config = dict(
    arch='unet',
    model='class-conditioned spectrogram diffusion model',
    dataset='short made-up English sentences, spoken by a formant synthesiser in many voices',
    train_examples=26041,
    n_mels=64,
    hop_length=160,
    input='log_mel',
    spec_augment=False,
    win_length=400,
    conditioning='class',
    objective='epsilon',
    cond_dim=256,
    targets=['intonation'],
    num_classes=4,
    cond_dropout=0.1,
    norm='groupnorm',
    hidden_act='silu',
    weight_standardization=False,
    pixel_unshuffle=2,
    widths=[64, 64, 128],
    blocks_per_level=2,
    scale_shift_norm=False,
    attention=False,
    upsampling='nearest_conv',
    init='trunc_normal_002',
    residual_init='none',
    optimizer='soap',
    beta2=0.99,
    learning_rate=0.0041,
    beta1=0.9,
    shampoo_beta=0.95,
    eps=1e-08,
    precondition_frequency=25,
    max_precond_dim=1024,
    merge_dims=True,
    one_sided=False,
    adamw_lr_other_params=0.0026,
    max_steps=9500,
    batch_size=256,
    epochs=93.4,
    lr_schedule='linear',
    final_lr_fraction=0.1,
    warmup_steps=1900,
    weight_decay=0.1,
    adamw_weight_decay_other_params=0,
)
Rows from block 2 of a small class-conditioned spectrogram diffusion model, named by matrix and row number. Rows with one number belong to one channel. Each number is 128 + 32 x the weight over its row's rms, rounded and kept within 0 to 255. All counts start at 0. Numbers have three digits each.
After each channel's rows are labels from the 100 clips, of 14848 (inputs lightly noised), where the channel reaches its highest value: "band" is the frequency band that holds the peak. Only what is clearly more common there than usual is listed. The data: short made-up English sentences, spoken by a formant synthesiser in many voices.
# convs0: first 3x3 conv (model.enc.1.0.convs.0.weight, 64x64x3x3, each kernel summed), inputs 0-63
# convs1: second 3x3 conv (model.enc.1.0.convs.1.weight, 64x64x3x3, transposed, each kernel summed), outputs 0-63

convs0.30:102150141181131129144139140168176207124132179160147110125155134150149186078140102116124133077177197091163125130139112084108136110124120156154154179116135017155129128115161146138121150084132129
convs1.30:116050090165208117117076148096052182117097096101146162106106134108123091129090108188104145145097095138134181117127138155110107112125125110094145066176125149123123142160136106146123145194163125
band: 0 to 250 Hz

convs0.63:122150140179094137117136105165115139072082121130115135148124122099152131065092123128113114144181040091173104123089155155169154158162114141132136180120115054178091126131064118084068118113126154
convs1.63:123147150154103137180070123138128053129105189200105153110153123132128158110160087121123150142140151110070105108129125163086126100147150103077162094079149148083129111136139081151222085135143108
band: 0 to 250 Hz

convs0.25:149132159072143104131127102117099096147085182120143141158119132120208049076170126180167110112218129101128082129095138125175115079101182136148128103123143092131113098140102134093137109086127128
convs1.25:202130102124124079125137170103149142134193086116152116113149124137134117096192102128125134143096156133127150179125192106155151131137093164155071056168129069167127149117153180131147169130187166
band: 1000 to 2000 Hz

convs0.47:111125164064116121105106119102093134097141149171145119134112122134172120142134181090112154152121152138112073161090162122096102112096109170083123083162143119098202028109144102122098169110198111
convs1.47:160116089145131067147158084148127144132148166136093123149101135082144099117122153144145127083174112127108134125000105135105105089146135102093099141117107140153073160138184137136101048117127092
band: 0 to 250 Hz

convs0.28:120189111221149118124126146177082142137071188170134100119150087073121147105145143078119124145131143126148115104165113144146133107131123143117071080133160051126112132140129130084095076067158150
convs1.28:148054138117111091133123112063145158084115110161084126142155134103135099094112122215091104087122119100114137193136155090065111126092128122097178163127131119163146115170148142163148164159059100
band: 4000 to 8000 Hz

convs0.56:143087161078123114103136136168133088121036132158108083122149136198176153126094080129178126108180088152109144118149137097141143126151133074111136158126161070188125149129140160119119089076132181
convs1.56:142110093141080127169154147117093128173111144040159167155147109082128169123109175088087118155167200123179102123147119132091113129147165109124141128165129158043137130145109155169136182147171122
band: 4000 to 8000 Hz

convs0.37:181153123182178123165097154090106170148139127059127137103101150080093131188103164160159172129172123140076129088147115148105093111113157093097138040119146194132142129154113097142128151164124136
convs1.37:096122159096180022087117158168136068121120152142129099168167089159099157110185057061103085124123116129105101160108105140114144151130104131109104123088108126121123148068113136105146118095099101
band: 500 to 1000 Hz

convs0.26:115111128038097097115086112134104107140096183105082103128129093141148185151165073105103090113179047087097089131139108104122124149132130083113099176107179114148132132127154101070082107110133124
convs1.26:130106147141124149136100107090193165148140063125116163093143051125042100129120186112147093162134124085138116138168164154067164148130158142147154098183129083136142153135152165153163174106154136
band: 0 to 250 Hz; 250 to 500 Hz

convs0.33:149214087070099112143104132098135148153170133040120159123117128121173131156120124108110139110147156106132085163149164106133154132093074140165139076076135121126177214125100156101115165102122104
convs1.33:149067130118161105099134051138118129044122162183104116120142102091129103107138160133133123124104118149168127087118156149095107093123191091122141171140062152110142117166189130130142091126042109
band: 4000 to 8000 Hz

convs0.55:162149112092114099132137148116117096100136134050143150136117133048121150151135130094089124131081112140091135030089090103130131115131150136094109088087109145119077130160166114135086087169040121
convs1.55:123132180127123156158149140172152144180117104135152101096140112134129177150166108115144133138173128119103136073203023126145135161133081077105123141163150109108124095128075133119170185090172170
band: 1000 to 2000 Hz

convs0.13:162156180171150147134134188158131136117133076097146090094146141128107161122129107145133139176079062159049160067099128123139127121157160128138158151123086118093095075135159106107084096124048118
convs1.13:137142053131169081083113100100148145017127170103114167136112143123142121152130138102139123088145139134084089160085175121155125146122129130149129134048146166111203092129138114132114064112109124
band: 250 to 500 Hz

convs0.27:115101110090111128172111130138109105167148157057117150127131114114122158123116127119120109118068113105106113146068047118114147105094147061024109187135099130143074145135098133109128110081074146
convs1.27:139170147177119128143113139116134130077115145108118163123054160168158115085111126141135120134152152113186136143027162113124154132145079171124137096111160099129138204089188147153081154184106121
band: 4000 to 8000 Hz

convs0.50:139104122109104103187165113127131091115112156164108090115087132068067192134099126178203128136139120091097102141204131077071128131109147052098124096176091137115107133148140114111096116133120130
convs1.50:110172155098126109140079126121135149072121169141161110146130109110171123128135120124069107135000152132142124125101132121114120079136165110164162138169138125080127147121107127128157095122130072
band: 0 to 250 Hz

convs0.51:183179128107101117186140149066122167136127078131100157104140102167155169121114095128135101118099093099094120148138126120133097129154135154124100130106085162113110075152111073104115097005128081
convs1.51:091111117128124163106172129046119009161064170122105123130103113107102116104154170100103111123157118086120136127117169135101117092179116113176176137082113095156129142126102130090118105146120180
band: 0 to 250 Hz

convs0.59:153122106006103086146177124171125119129199084121084055147146147173136134138108130151120121077147095092119081101128136083093127095150106093168151123158115120073130142125143115142159123116152115
convs1.59:109144135184106118153107163126130146124156140184178167104149113123180172101115162104102135209089152099145148121100198183163136097059141150079140099133127102165171105184134111116116103165102116
band: 2000 to 4000 Hz

convs0.24:106132148159166149112201202135124218189080153133093147102125109193121149191084147104141109122128118144119145149160137124081099134137116127134092166123118115138195159112181152151143157119147094
convs1.24:182135184132220086132138170151193107147133129183100132143136126096097129117103149170145106086118105161116145085093102198161120114113107064099090135129125141083096125120126139116071120090076128
band: 4000 to 8000 Hz

convs0.5:139129156145110250149174105165141067088126223139098129116091124129120164108106092124108093050155148162130082126132127143142150147155105172115105136142137104137113122138115151118102076120139161
convs1.5:152091140107119134075101116139088115137112155137059074122130127098157176135150152125117122059099142161122126126109113094131128066091138069123117205113122214122129144112133076105107070150080166
band: 4000 to 8000 Hz

convs0.57:159132148148136148093118121166113126171101119106112114115135109179132115132158177065085136130158101099039088164178076153120099123074131070114100146077123093116133086143207137129161157123083111
convs1.57:131137121138153111120053128126137103085134161084130117122176140118139147062088092082190132099108096152158141128055136126123102043150124134120156126123123136134125208138118118127068059157142087
band: 2000 to 4000 Hz

convs0.36:102099118150106102115099096088099103091110149153133119192161115177160064056122183126134141106185137052147094120114138147140122120170113115142108112146117114106109125031129130111086098065145122
convs1.36:147154115097192089099101141179139085089124146126103152113094125151110170104149162068056110052106097185101133060097144163152114132102120130116181109125115141140104139148112098085136083145144078
band: 4000 to 8000 Hz

convs0.42:120116120137104145142118181126162125144155119097124138054167159161100103218103133077123133121006068128084122100115108126099100137143152124130120138118097114106114118106205114137125094121105097
convs1.42:091081122123121059107133087158128129160119130142156109122105113134139101097127038165162124131103166189153180132089158134134135110084134067131196160098152137164112151157118130166132167175084184
band: 0 to 250 Hz

convs0.14:114107080078108099195095132101113102201154105125140129146133127096159090198138149138134135153059118193140113134176130105103134115090081105151116138091143099098124055159163111157141098145104073
convs1.14:139139157126162105034154122154106116106142142176133096124088102185133175142082130093105108109133149152051142119166130141126106119159107153075075097167101151115096151158141164116048139102084159
band: 4000 to 8000 Hz